From a checkpoint of a small class-conditioned image diffusion model.
Model: 17.1M parameters, 32-pixel images, arch dit, norm layernorm, activation gelu, moe expert_choice, patch size [4, 4], layers 6, width 320.
Training: 10200 steps, batches of 512.
Data: trained on rendered landscapes of hills, water and sky, 36.0 epochs.
Rows from block 3 of a small class-conditioned image diffusion model, named by matrix and row number. Rows with one number within an expert belong to one neuron, the router's apart. Each number is 200 + 20 x the weight over its row's rms, rounded and kept within 0 to 999. All counts start at 0.
After each expert's rows are labels from the 100 images, of 14848 (inputs lightly noised), where the router gives the expert most weight on average: "responds to" is what is common among them; "peak on" is the class under the peak. Only what is clearly more common there than usual is listed. The data: rendered landscapes of hills, water and sky.
# router: router (model.blocks.3.mlp.router.weight, 8x320, trained with AdamW), inputs 0-319
# up: expert up (model.blocks.3.mlp.up, 8x640x320), inputs 0-319
# down: expert down (model.blocks.3.mlp.down, 8x320x640, transposed), outputs 0-319

# expert 4
router.4,197,203,198,204,220,208,193,242,162,176,202,133,176,196,212,191,219,155,233,188,215,193,155,218,197,183,182,186,195,201,235,186,226,196,225,250,175,189,242,193,225,205,197,185,203,191,212,167,209,185,219,221,215,193,188,188,186,202,219,231,209,195,186,196,226,209,208,195,196,192,203,189,222,209,208,203,190,180,243,195,223,202,201,180,186,200,213,186,233,189,187,185,216,153,190,190,198,174,180,187,216,193,178,205,171,201,169,175,231,204,199,210,220,216,180,182,207,238,205,204,203,192,231,208,187,200,194,200,205,207,198,193,172,196,185,185,200,210,152,215,209,220,212,197,190,183,214,201,219,189,208,203,199,195,225,241,187,197,203,193,191,184,259,194,176,191,197,243,202,203,181,216,213,146,207,200,222,209,190,185,188,180,199,203,195,183,188,180,191,207,231,157,201,211,209,186,232,170,223,179,214,185,222,211,188,196,220,176,213,170,190,215,212,201,205,194,202,243,190,211,181,195,197,174,186,177,209,197,205,209,178,170,207,188,212,230,173,204,187,200,213,208,199,232,201,168,198,181,192,194,177,196,265,176,209,197,190,225,197,195,182,213,208,221,201,182,181,201,215,238,215,195,201,211,179,183,184,196,209,224,190,205,204,191,217,217,231,210,208,183,213,137,167,164,239,165,236,201,182,199,172,193,197,143,177,190,179,171,204,192,217,248,192,166,223,163,192,226,204,194
up.3,209,199,172,176,169,190,213,211,203,230,228,191,215,180,187,177,135,249,206,186,180,215,179,211,178,230,212,211,212,238,186,197,219,201,185,218,146,200,196,190,179,219,184,205,167,183,195,197,206,183,214,194,206,194,191,199,194,149,206,185,188,241,191,183,252,165,198,214,226,195,202,178,198,207,214,173,171,229,183,193,180,182,212,187,181,190,189,191,192,201,208,215,182,217,190,192,218,188,203,209,207,223,193,234,202,196,195,213,202,222,194,199,199,219,189,176,178,187,209,193,196,193,208,186,211,204,211,180,196,216,201,189,177,151,206,175,212,186,228,189,234,195,201,203,211,226,253,195,170,198,191,176,208,196,203,167,153,203,190,197,185,204,213,227,239,247,192,190,202,189,207,199,183,217,178,189,198,227,193,182,221,202,187,185,213,187,216,212,204,201,214,233,217,211,207,230,226,173,206,181,171,204,213,206,231,220,216,179,205,226,215,201,193,215,218,221,188,198,210,217,207,208,222,183,197,221,213,227,191,232,202,227,161,183,185,216,195,197,236,231,208,230,196,163,190,245,232,201,199,205,227,201,228,229,210,203,191,181,209,204,194,159,185,221,188,209,220,190,189,213,199,166,194,165,189,167,231,168,212,233,151,159,197,183,211,226,218,198,215,205,210,156,214,193,217,206,193,219,186,198,213,185,246,217,210,206,176,198,181,216,204,163,233,162,185,157,218,189,207,199
down.3,204,186,192,228,203,208,198,164,204,194,213,230,213,195,211,174,199,211,206,207,189,217,191,179,177,157,199,198,199,201,194,210,211,226,209,197,222,210,199,208,232,167,199,202,209,189,165,181,198,183,221,198,194,208,187,201,204,195,173,192,192,225,209,175,248,217,168,173,231,187,215,191,222,198,214,217,206,218,198,212,216,239,194,195,209,221,211,217,164,214,190,161,189,198,191,185,224,216,193,197,188,197,187,189,194,241,229,247,200,157,194,220,218,225,204,232,201,192,180,190,212,207,190,171,212,211,239,205,207,191,216,199,209,236,217,197,212,203,208,188,211,199,173,196,212,209,188,179,202,196,163,169,230,212,246,222,157,212,204,186,211,226,173,170,196,193,189,189,203,199,209,216,213,200,221,237,253,213,207,185,205,189,166,214,179,190,216,178,183,189,213,204,208,240,195,200,212,186,160,183,193,257,196,188,187,234,218,182,199,191,177,206,220,204,192,209,202,186,179,225,231,239,189,231,183,230,217,168,202,216,181,192,204,208,204,220,173,180,178,199,225,222,161,221,161,245,216,195,183,191,206,205,170,219,175,163,204,219,196,192,199,181,210,236,190,203,227,214,215,210,171,196,189,207,226,179,187,232,230,183,229,174,195,206,256,211,211,182,175,190,215,213,216,182,155,221,203,184,212,204,207,191,200,200,207,140,190,185,214,204,209,260,204,183,213,182,227,218,204,183
responds to: sunset; red mesas
peak on: gentle ground; steep ground

# expert 2
router.2,238,188,192,215,175,191,212,196,184,222,206,212,236,202,152,202,190,188,202,210,192,204,204,184,213,200,199,200,220,235,194,201,128,161,168,196,215,181,185,221,184,220,207,212,206,196,211,232,197,218,175,208,200,207,183,210,212,228,113,171,171,226,247,176,214,197,209,193,207,230,183,206,205,197,240,201,199,225,197,191,199,204,197,230,229,184,187,233,192,170,204,192,183,217,212,164,188,258,230,229,213,202,207,225,238,196,231,219,202,198,190,157,197,180,219,173,209,198,208,202,207,180,190,206,213,188,212,196,228,235,213,210,188,207,198,208,213,173,187,197,199,197,202,212,155,193,203,228,174,185,203,204,194,191,199,197,209,213,193,243,219,237,218,201,210,206,193,194,192,193,183,172,189,195,210,210,196,204,203,226,193,204,216,205,214,232,226,200,210,214,134,175,170,178,193,264,208,230,196,182,204,216,203,232,216,202,203,205,182,231,217,190,169,170,175,215,191,197,195,190,201,212,219,221,193,224,173,177,169,196,218,218,200,208,167,196,158,167,194,206,181,184,182,180,226,199,184,201,179,182,189,209,207,187,183,204,195,191,218,195,227,166,183,183,207,183,174,185,175,196,181,190,184,222,216,224,185,192,179,203,206,202,192,200,175,155,217,199,190,199,182,186,176,201,205,192,173,204,210,221,180,210,211,253,206,196,230,206,197,188,164,179,215,215,181,189,222,191,215,204
up.3,238,182,222,206,208,216,206,239,179,230,206,202,209,206,220,148,178,209,161,181,206,189,248,211,182,206,218,177,183,219,201,164,199,175,184,218,211,172,194,212,184,203,166,223,161,224,187,221,201,217,229,215,179,185,199,153,205,179,193,175,210,181,201,182,195,141,180,195,191,187,234,180,207,190,165,193,190,226,219,202,179,191,210,211,210,196,192,177,224,211,214,179,234,179,238,195,183,202,208,187,231,192,184,207,175,196,195,207,219,182,166,214,247,215,186,198,198,175,218,226,216,215,202,203,190,189,204,144,202,202,204,218,215,194,154,205,180,178,188,167,187,174,188,224,219,206,187,172,203,197,218,199,201,233,182,194,205,226,189,198,217,211,202,212,213,191,217,215,237,207,243,191,187,188,200,208,219,190,205,228,220,195,224,177,193,206,184,225,208,183,208,195,190,186,168,174,194,208,229,238,230,209,187,190,180,198,194,185,217,229,237,165,201,202,217,221,214,228,174,213,226,180,181,209,201,180,171,198,209,206,247,164,210,181,210,207,210,195,187,227,209,201,218,217,215,189,190,225,184,162,167,204,204,217,233,221,212,176,216,168,202,183,205,201,180,181,214,150,213,171,216,224,199,216,186,202,183,159,183,196,196,178,182,207,214,194,206,211,173,226,180,193,151,210,180,190,211,194,180,190,167,209,212,167,195,176,209,182,222,200,227,169,192,207,188,187,199,207,184,167
down.3,211,186,184,178,198,190,181,209,172,207,188,182,200,208,212,235,196,185,211,224,187,145,197,179,204,176,212,194,215,213,197,204,199,194,220,183,173,185,215,179,207,186,182,227,179,208,247,211,201,179,223,183,220,185,176,198,213,191,196,214,224,203,217,221,217,205,183,233,212,218,190,197,196,213,204,209,188,189,194,227,186,212,200,201,188,230,178,217,183,198,173,187,246,194,196,226,222,173,195,184,173,202,238,183,210,202,195,207,204,187,223,174,186,196,223,223,217,220,163,188,231,221,178,183,155,177,194,167,163,182,203,195,197,186,245,212,206,212,196,207,178,199,227,190,195,188,219,196,209,185,189,237,226,182,207,206,241,221,179,235,195,178,206,193,204,176,188,164,200,213,229,194,203,178,198,196,184,193,231,199,196,207,207,191,236,187,229,214,201,178,174,185,217,210,211,191,179,154,203,174,164,182,192,191,194,224,237,222,200,222,197,199,199,198,217,188,154,205,190,204,194,217,180,203,163,238,175,180,187,187,132,210,197,217,218,209,222,229,201,167,214,239,228,181,181,173,192,219,160,232,195,206,221,234,187,170,210,174,175,196,187,197,196,179,211,196,212,181,183,182,210,194,237,195,200,218,213,215,199,196,180,226,155,208,194,218,194,202,143,220,196,234,226,216,212,195,238,195,187,193,233,225,185,206,237,214,197,174,204,217,214,152,194,228,184,183,215,183,187,182
responds to: water; noon; dark volcanic rock
peak on: gentle ground

# expert 5
router.5,174,195,233,208,184,212,205,218,209,233,231,245,186,200,222,226,234,204,192,177,229,191,211,187,186,195,184,206,168,163,188,213,249,243,239,236,196,199,222,219,246,171,210,213,152,191,203,187,201,198,200,224,210,170,198,170,196,177,218,224,222,206,185,204,207,219,191,223,192,191,216,189,173,203,186,240,188,216,196,201,189,210,210,190,194,229,183,189,213,218,177,200,199,189,215,186,190,155,156,176,189,182,229,200,173,204,198,168,160,214,187,191,191,196,165,209,216,192,189,211,216,207,204,184,187,199,189,204,158,152,184,173,188,179,217,212,203,215,199,196,208,204,212,207,187,207,191,171,214,200,203,210,205,222,222,212,179,191,225,186,187,158,206,202,208,187,201,180,186,224,201,209,208,193,199,184,248,174,223,184,190,201,177,200,220,200,206,229,198,211,228,197,223,197,204,191,182,192,182,232,242,191,212,208,197,175,198,198,233,185,201,213,197,219,218,231,217,197,233,196,179,220,179,241,190,192,233,211,229,213,178,215,262,174,207,205,200,198,229,186,204,223,230,209,186,160,216,199,217,210,166,197,219,190,239,198,232,170,177,210,198,205,208,201,229,227,222,221,201,201,199,205,232,199,222,163,167,219,182,173,218,191,206,179,210,242,206,196,220,186,208,223,213,216,156,219,233,198,187,173,208,183,206,165,234,190,178,206,210,221,212,215,186,207,200,196,168,189,182,180
up.6,188,190,181,146,197,215,195,155,216,195,209,187,171,184,205,196,216,175,204,188,191,162,219,219,245,213,176,196,199,195,164,193,178,182,211,190,211,208,207,188,229,172,185,158,218,190,196,213,263,176,159,209,207,196,188,176,228,223,163,197,192,184,204,209,222,191,204,203,181,221,236,189,213,203,205,184,194,190,232,199,167,189,176,145,209,206,178,189,216,165,155,224,215,160,214,192,189,217,188,195,189,179,208,213,198,194,198,222,169,181,200,160,225,224,211,185,214,190,210,208,181,197,225,205,218,214,202,190,213,210,213,193,177,216,180,212,217,169,185,201,190,163,209,193,196,217,226,204,211,207,196,186,191,204,172,237,175,220,231,192,183,196,176,219,208,205,209,197,190,195,246,204,186,194,200,211,186,195,233,195,182,190,210,188,223,182,211,190,179,211,183,227,187,172,177,203,177,199,203,181,223,186,229,198,196,220,178,210,207,220,201,201,205,198,195,196,198,162,166,171,246,188,252,239,178,188,204,201,229,222,226,193,193,237,196,187,218,212,200,190,202,183,165,214,191,201,205,196,219,181,163,207,198,148,186,200,175,196,209,210,199,216,186,182,181,182,189,216,195,206,208,209,243,194,204,200,191,194,210,226,161,213,214,212,203,238,185,209,193,180,240,153,196,164,173,221,164,189,200,200,220,193,192,194,166,207,201,202,205,211,218,243,191,184,203,243,211,206,247,188
down.6,223,198,195,214,199,211,221,233,187,190,179,208,179,201,185,179,207,171,220,193,207,210,227,180,194,216,186,220,196,202,191,198,186,202,195,195,231,221,183,201,231,207,205,205,214,203,224,233,191,177,197,187,212,197,230,214,199,194,206,203,197,230,225,186,209,177,229,212,234,191,196,197,170,210,166,219,203,160,229,197,227,184,166,207,196,209,179,194,190,211,179,176,233,213,219,162,201,192,204,202,186,192,194,196,197,224,185,224,237,208,173,183,191,211,202,205,204,197,203,210,206,192,141,204,171,184,209,213,212,200,209,185,197,155,186,206,201,210,149,181,196,184,201,183,178,147,182,168,230,216,228,195,216,204,209,177,218,192,224,185,215,209,197,175,259,196,190,150,193,234,196,204,170,195,217,218,243,200,222,203,185,200,226,199,177,167,207,220,191,208,207,186,220,182,183,187,213,202,174,239,154,175,234,171,165,222,197,216,195,208,189,193,233,180,201,190,225,237,182,187,244,228,189,195,224,198,207,214,220,192,199,199,198,218,189,208,184,204,204,165,169,210,171,212,219,208,193,181,192,212,195,193,203,176,181,199,165,215,168,192,225,196,220,199,217,184,208,175,230,203,189,203,215,201,200,203,172,217,227,146,163,240,182,219,178,179,182,179,194,205,218,194,189,199,232,199,235,190,185,193,230,219,211,201,205,218,161,213,217,222,233,232,176,210,231,243,170,198,181,167
responds to: night; fog; dark volcanic rock
peak on: sky

# expert 1
router.1,216,167,235,213,183,198,200,200,210,195,215,229,233,192,197,206,176,208,202,207,200,199,199,218,214,193,243,181,202,237,164,222,189,185,180,253,185,230,192,201,224,194,209,215,200,206,196,227,174,218,195,187,172,199,174,174,198,221,213,164,175,175,151,188,175,149,178,221,192,228,207,175,210,206,148,163,211,206,199,183,197,174,185,215,213,196,205,226,214,208,214,195,183,173,205,218,195,209,200,189,194,178,179,206,215,169,208,203,205,170,215,170,206,175,240,194,205,186,188,217,208,195,205,191,196,191,198,198,215,212,220,207,254,206,206,194,217,178,215,198,206,178,229,188,209,212,200,197,195,210,227,221,182,193,168,193,224,215,206,187,195,168,206,167,184,170,164,193,174,165,195,195,206,224,173,181,168,235,208,188,203,191,196,210,195,199,191,190,192,225,170,193,199,213,212,131,194,170,246,200,185,183,210,213,236,202,217,169,227,213,206,201,186,194,203,204,192,222,169,237,190,198,193,214,218,214,164,214,169,183,232,214,219,189,187,189,266,221,197,187,197,184,187,195,207,189,208,193,169,211,209,224,206,177,195,188,181,202,216,171,230,173,174,217,214,212,191,215,200,222,198,181,223,192,193,199,200,209,186,168,198,186,168,186,219,194,187,192,207,218,183,196,237,170,185,205,169,201,190,174,240,192,183,238,193,214,166,182,211,195,187,184,188,163,172,222,199,172,248,196
up.6,226,231,196,213,197,218,209,222,178,223,227,238,201,174,208,192,167,176,176,188,192,204,208,171,209,187,228,175,185,207,192,215,247,219,202,205,184,204,224,213,240,221,228,230,206,163,209,180,180,204,201,216,195,199,224,203,217,178,156,164,187,170,180,190,235,177,209,201,190,182,199,185,188,197,203,207,196,217,204,196,201,218,189,243,216,150,196,206,174,178,208,193,209,252,177,217,174,200,195,200,193,197,197,213,227,204,222,180,195,193,206,162,172,184,205,195,189,196,192,193,235,182,194,187,183,204,210,223,190,191,227,187,227,156,243,209,183,214,220,237,183,191,227,193,208,196,170,182,203,194,179,190,179,186,231,180,205,205,187,210,201,173,195,216,209,176,219,174,210,218,187,203,199,170,207,194,221,181,195,212,197,201,199,196,192,202,221,213,240,216,164,209,208,168,234,194,163,195,200,194,182,268,222,180,210,234,200,208,208,222,224,189,227,223,210,170,210,181,194,222,214,183,194,168,202,204,176,167,187,189,208,192,181,203,218,183,200,193,199,203,192,214,176,187,206,222,187,182,226,197,184,205,173,180,206,243,176,233,198,208,198,224,208,217,118,207,183,214,198,227,191,193,223,198,185,210,184,212,207,214,173,177,176,228,212,193,158,186,207,205,239,218,215,221,199,182,197,184,237,176,175,167,208,206,191,207,170,202,204,207,160,202,192,219,197,156,205,196,177,199
down.6,195,194,223,231,187,169,189,182,214,180,222,230,227,208,208,178,202,217,244,188,219,203,192,179,218,143,209,186,197,157,216,194,207,183,204,198,210,184,183,234,193,153,176,181,211,215,174,188,203,203,171,198,176,250,206,166,214,197,200,215,214,208,197,196,207,172,197,201,195,201,153,196,188,189,247,213,224,186,247,142,223,239,220,181,220,179,177,186,185,228,229,211,191,238,190,183,216,212,214,187,240,179,206,164,204,198,200,225,200,194,177,203,208,192,197,207,209,202,195,202,211,203,204,207,197,198,217,208,210,202,210,201,191,215,221,195,197,205,211,199,182,207,198,196,223,193,198,190,200,176,213,170,197,166,196,199,201,198,230,201,205,214,196,184,193,207,215,166,210,175,182,186,179,193,203,203,206,201,211,231,229,227,204,203,211,188,176,187,201,226,215,192,187,206,194,191,223,161,173,176,227,201,221,215,284,167,193,160,177,204,191,188,195,211,193,202,189,183,244,172,218,190,229,248,191,211,176,202,209,239,175,220,159,194,213,205,214,199,210,202,212,201,197,222,197,170,216,173,232,181,196,201,198,178,234,202,207,183,172,196,219,207,213,180,175,188,173,173,208,175,229,235,212,208,167,184,181,179,223,225,212,194,192,183,189,186,188,187,183,172,168,186,186,182,210,186,160,182,207,207,225,187,184,175,201,206,190,192,194,208,253,237,206,213,193,175,179,208,174,212
responds to: water: dry; high relief; night; dark volcanic rock
peak on: steep ground

# expert 0
router.0,162,214,227,209,231,217,169,211,221,219,224,229,193,202,206,220,238,229,203,227,226,232,208,207,180,191,179,197,194,198,170,188,273,212,235,209,206,226,197,207,220,191,201,180,167,220,209,209,221,168,218,224,216,155,228,192,173,198,233,220,235,206,174,205,203,208,211,213,210,187,194,179,203,213,177,201,199,177,230,231,182,212,203,192,172,220,171,152,190,226,174,177,195,228,211,215,208,137,189,186,207,192,229,200,163,182,217,198,202,237,228,212,190,203,172,201,199,223,182,229,224,193,197,191,208,208,195,207,189,154,202,155,168,180,229,205,190,210,196,185,191,213,194,191,208,162,197,202,243,203,216,224,214,223,183,223,184,195,222,184,179,192,221,187,214,206,204,208,205,207,215,219,217,201,206,217,227,180,213,203,204,207,180,207,207,198,203,173,174,194,262,208,196,180,180,202,223,172,172,222,204,192,204,206,192,184,211,214,208,196,199,199,223,207,219,200,184,194,214,174,211,198,166,238,190,197,212,160,221,209,199,212,228,189,220,196,185,190,225,216,215,239,210,203,197,174,227,174,223,189,165,184,215,224,196,207,190,190,178,199,170,228,197,162,199,227,210,209,217,198,199,213,213,219,206,190,184,185,194,193,176,228,205,210,213,227,256,212,186,220,212,193,173,217,200,196,208,202,185,172,206,199,199,158,197,214,171,200,184,191,217,211,202,173,178,212,185,243,170,218
up.3,238,189,231,207,229,176,225,208,196,204,182,209,217,272,209,187,194,179,201,135,189,211,157,192,201,183,177,235,193,205,219,208,204,203,190,204,196,224,214,200,176,209,212,189,150,191,192,211,188,163,180,217,223,184,173,197,176,203,230,221,210,166,192,165,196,238,194,200,189,191,192,215,148,210,188,219,174,215,213,185,206,150,185,181,224,212,159,188,213,210,195,156,180,199,228,188,213,187,183,186,190,212,206,213,243,154,216,188,193,193,200,174,173,203,231,186,178,186,209,183,207,223,177,219,206,188,194,184,183,195,218,202,205,186,186,202,202,184,243,221,186,224,191,189,196,177,194,197,211,182,208,207,185,176,206,215,198,200,191,200,195,183,202,168,209,209,219,203,195,202,162,165,188,202,195,172,185,185,199,199,216,169,195,189,176,192,189,182,198,191,225,198,206,228,197,197,250,199,194,195,234,220,189,213,150,203,183,195,205,195,196,188,234,222,211,203,175,182,192,178,202,165,212,169,181,215,194,224,193,194,217,157,180,203,155,221,235,194,211,173,206,222,236,188,173,186,202,221,217,204,173,222,228,191,215,217,211,193,203,179,186,234,203,183,182,194,224,227,215,211,220,217,172,177,216,219,190,228,245,201,188,188,223,175,233,219,203,214,229,212,197,196,225,194,202,199,197,189,210,213,253,157,205,215,211,220,190,200,202,215,166,194,196,219,186,198,206,188,178,203
down.3,197,188,211,163,209,218,165,189,193,191,198,209,198,184,206,159,197,213,180,168,210,193,202,232,206,177,198,174,205,200,193,168,198,198,204,196,200,199,197,208,162,156,212,204,231,209,209,213,208,228,210,190,212,243,195,211,199,186,189,203,200,204,196,204,195,206,203,237,225,195,185,215,142,188,211,245,202,211,215,188,202,251,202,173,210,188,194,188,215,176,224,185,190,177,203,213,184,188,188,225,233,204,193,194,203,214,205,208,234,189,187,192,247,263,182,209,193,167,182,189,218,213,247,195,218,174,188,194,206,198,206,182,200,219,224,196,177,207,241,210,206,215,177,225,207,205,195,247,171,178,219,205,204,189,211,196,212,204,199,191,143,171,207,220,202,202,199,171,203,222,160,194,208,262,174,181,222,194,172,177,220,187,208,214,210,185,189,209,211,214,191,185,205,220,221,181,279,194,171,203,236,207,196,207,235,189,210,160,213,188,201,206,174,206,207,217,207,208,215,225,194,180,187,223,202,202,217,183,193,199,194,203,184,187,196,217,199,218,172,196,224,188,177,187,196,156,205,191,214,200,239,220,230,190,206,199,221,153,201,202,211,168,202,197,194,199,162,162,187,163,221,217,204,217,213,197,184,205,233,218,207,199,209,210,204,205,204,105,205,178,195,212,208,189,195,210,203,196,188,199,217,207,203,199,206,195,166,210,180,181,219,191,200,202,179,198,224,226,190,200
responds to: noon; desert dunes
peak on: sky

# expert 7
router.7,180,156,178,206,229,218,187,236,189,199,191,189,191,184,199,185,212,228,230,227,174,223,217,194,187,171,174,210,193,199,208,206,256,236,223,182,181,216,198,170,133,202,185,184,232,189,202,194,179,207,201,209,215,207,203,216,218,176,200,219,215,202,202,212,211,224,161,219,179,187,201,210,196,204,210,190,230,200,186,206,200,184,231,218,172,224,212,193,189,199,196,193,211,178,206,169,179,190,196,170,223,204,155,197,182,206,184,206,187,214,194,218,198,242,185,187,207,191,208,209,179,202,179,178,185,197,187,181,190,195,204,191,186,170,166,199,188,223,185,204,168,220,210,210,212,195,182,196,216,196,198,194,192,193,208,208,204,185,129,197,210,180,172,224,204,220,283,209,195,223,217,215,180,219,194,188,192,188,192,181,182,184,195,192,171,173,182,231,200,198,236,253,198,206,215,145,190,190,219,229,203,221,204,181,183,184,191,197,185,202,173,237,203,222,223,159,212,230,217,199,220,154,201,212,210,177,207,235,220,214,187,222,209,187,225,219,196,215,182,221,211,193,210,188,193,186,219,193,243,196,230,212,155,201,189,197,211,217,181,193,197,193,217,215,220,219,200,199,201,193,202,220,205,190,198,192,208,209,200,196,184,192,195,196,193,203,176,227,215,179,197,187,177,171,210,153,182,189,185,194,184,208,206,143,196,210,229,221,208,178,209,203,182,211,198,267,220,179,158,203
up.5,235,184,233,218,210,222,222,220,207,155,195,207,204,193,217,189,173,190,210,199,191,211,195,177,203,178,215,218,209,266,214,180,203,172,204,205,162,157,191,193,225,196,199,133,197,164,184,193,201,167,223,200,213,201,214,198,177,216,193,202,199,179,236,221,220,136,209,198,209,227,192,199,194,239,173,235,228,221,184,216,178,193,189,190,203,169,179,187,213,232,170,224,190,207,217,209,182,210,174,180,233,204,154,207,188,195,206,203,199,210,204,226,199,207,223,189,193,176,187,208,200,231,208,188,195,186,199,212,184,166,218,232,172,213,227,189,229,193,194,189,208,188,160,214,212,198,213,243,217,195,194,183,224,150,222,214,153,202,188,205,229,219,197,175,204,225,199,215,224,217,216,191,201,193,215,164,161,203,167,186,242,205,181,185,153,196,208,238,216,202,192,190,208,186,201,187,182,216,216,194,214,198,212,230,179,194,220,219,216,181,182,193,205,203,201,174,212,192,207,217,193,203,211,157,190,205,182,223,210,166,202,206,174,201,215,201,188,241,193,163,198,198,203,191,210,174,187,184,182,214,187,195,239,202,177,205,199,211,213,204,190,184,218,190,183,203,183,232,203,164,186,190,199,240,220,183,231,209,222,202,211,226,187,188,169,207,168,207,214,197,188,156,213,204,219,189,211,190,177,184,211,200,208,206,205,182,180,164,194,197,205,199,164,162,201,233,207,198,208,223
down.5,208,205,243,194,209,220,207,194,198,235,209,196,265,195,176,204,183,186,195,215,210,237,222,212,175,206,189,227,193,247,208,224,185,171,179,207,233,195,187,221,203,177,186,194,190,180,185,202,190,164,164,181,228,188,211,189,191,199,225,198,212,178,211,203,183,150,197,207,214,201,188,212,211,210,200,214,177,174,183,175,193,214,252,216,194,220,224,189,217,160,199,218,202,194,220,192,208,191,191,221,167,217,173,198,227,207,210,206,173,183,200,207,218,195,183,207,180,197,218,175,200,208,149,194,191,187,192,140,201,185,193,210,187,207,181,192,215,173,208,161,177,214,176,181,193,213,205,183,226,223,210,175,211,161,231,169,203,196,191,196,192,199,226,218,216,198,210,199,170,180,167,199,188,207,187,177,196,205,203,214,179,229,224,209,234,215,235,163,215,187,198,210,220,224,208,207,185,170,154,220,177,216,218,189,210,178,198,257,184,214,213,187,221,205,200,198,198,171,203,162,198,188,207,195,217,172,172,187,208,199,190,196,152,177,196,165,208,197,200,193,211,215,216,179,174,172,194,203,180,208,236,234,195,206,191,204,180,224,214,194,192,199,225,207,145,187,209,236,185,267,175,231,201,174,188,220,202,246,223,231,217,195,204,196,218,216,199,186,182,177,195,202,199,173,186,233,191,195,193,204,194,165,202,178,217,224,202,202,197,233,181,212,193,221,182,202,213,206,205,210
responds to: water: dry; terraced slopes; green hills
peak on: gentle ground

# expert 6
router.6,173,178,201,172,198,186,228,217,192,210,179,171,149,214,215,247,184,174,198,153,206,175,211,189,208,225,197,227,179,156,259,213,233,213,203,205,209,185,213,196,210,216,201,208,240,244,208,185,206,206,199,178,207,204,201,214,235,193,275,231,206,182,212,233,204,210,200,190,165,185,202,224,194,202,197,207,198,192,202,185,199,205,206,182,208,204,220,184,211,224,231,213,188,232,194,196,233,191,191,234,180,218,223,182,196,223,169,204,211,177,211,227,208,189,191,213,201,180,199,162,201,223,215,220,197,197,208,199,184,198,197,206,218,214,185,203,199,222,188,206,235,218,214,178,208,208,208,191,202,202,200,216,210,191,223,181,183,212,220,182,184,220,193,199,182,213,174,193,238,233,217,198,197,256,185,207,180,201,197,199,178,216,209,183,207,183,184,226,190,183,221,207,209,199,189,194,213,187,189,183,197,187,244,180,227,234,203,247,211,186,193,204,226,208,195,178,186,187,178,181,185,215,176,146,195,196,208,195,203,188,160,196,147,202,219,187,196,199,182,181,170,195,196,222,179,230,194,208,228,226,227,190,162,225,204,177,186,216,177,209,191,215,203,211,164,192,211,173,205,199,200,230,182,193,171,181,224,204,232,214,194,183,207,186,210,233,153,197,210,210,230,218,211,203,216,261,223,198,203,202,211,192,190,152,188,217,191,206,213,222,183,210,218,213,217,144,184,196,200,194
up.1,176,206,166,199,201,200,201,221,195,198,209,205,226,217,211,194,235,231,179,212,230,217,182,220,228,177,176,167,210,171,186,165,201,223,170,169,212,198,221,207,207,232,202,191,223,184,200,195,205,242,201,215,199,208,158,199,181,209,193,170,185,181,186,180,184,191,212,214,176,176,229,194,230,185,154,195,223,199,228,217,194,201,195,203,192,170,203,215,195,192,259,165,199,249,218,187,180,210,211,179,182,187,232,161,193,173,195,217,245,204,156,178,228,178,186,200,188,203,176,216,238,196,183,180,195,185,199,190,190,193,193,188,193,194,223,193,174,177,244,221,177,182,188,220,213,205,203,237,200,191,244,152,194,190,217,160,208,204,198,210,182,177,168,167,231,191,205,217,193,182,171,196,174,200,210,239,213,209,206,194,223,204,206,217,223,215,217,186,228,217,182,201,201,177,204,188,188,174,184,198,180,212,217,205,197,209,192,244,169,228,202,202,183,220,208,185,218,192,197,203,233,224,192,178,198,186,184,240,203,208,248,200,225,210,200,185,233,175,197,173,206,198,191,198,211,212,218,201,209,182,203,216,190,219,205,183,175,213,169,199,209,170,190,204,224,218,190,202,204,184,196,178,188,202,209,223,147,185,232,196,196,228,241,189,172,188,234,221,210,164,184,237,169,208,196,199,179,167,184,200,216,188,214,221,200,212,198,188,195,197,183,215,195,180,156,178,195,222,186,210
down.1,222,198,213,182,191,233,212,237,194,182,194,190,212,199,213,214,178,210,226,238,208,195,221,178,208,196,215,225,210,188,207,156,200,193,195,159,209,211,194,204,198,217,175,198,228,185,197,193,184,214,213,161,226,193,216,178,183,215,188,213,179,171,193,213,203,187,192,186,220,207,169,242,206,200,195,201,194,193,161,185,214,226,201,185,212,215,195,176,224,207,193,192,220,151,206,205,212,206,196,212,223,189,195,180,210,223,201,209,205,189,221,192,191,150,220,219,242,184,170,198,165,199,225,152,232,202,197,197,216,204,210,199,198,207,182,209,193,248,197,214,176,178,181,186,220,200,193,225,182,225,254,162,194,182,213,209,216,189,187,208,212,196,189,228,233,171,184,159,211,203,229,215,198,209,175,136,185,193,203,152,170,206,211,179,213,222,187,204,189,219,216,187,195,216,198,192,232,226,182,148,221,249,158,189,186,216,214,206,220,180,192,178,184,195,219,205,192,240,172,174,179,206,194,182,201,200,180,178,200,175,202,186,192,217,217,198,199,238,219,191,203,201,183,218,209,204,159,183,170,210,228,167,188,223,200,212,156,166,198,206,206,201,203,216,224,214,177,235,194,201,174,197,217,212,215,219,211,197,222,213,199,188,191,219,191,219,198,179,185,181,169,150,191,219,204,194,209,213,193,178,203,207,196,209,219,228,160,203,205,213,191,182,218,206,191,195,210,248,154,231
responds to: water: dry; high relief; purple alien crags; snowy peaks
peak on: steep ground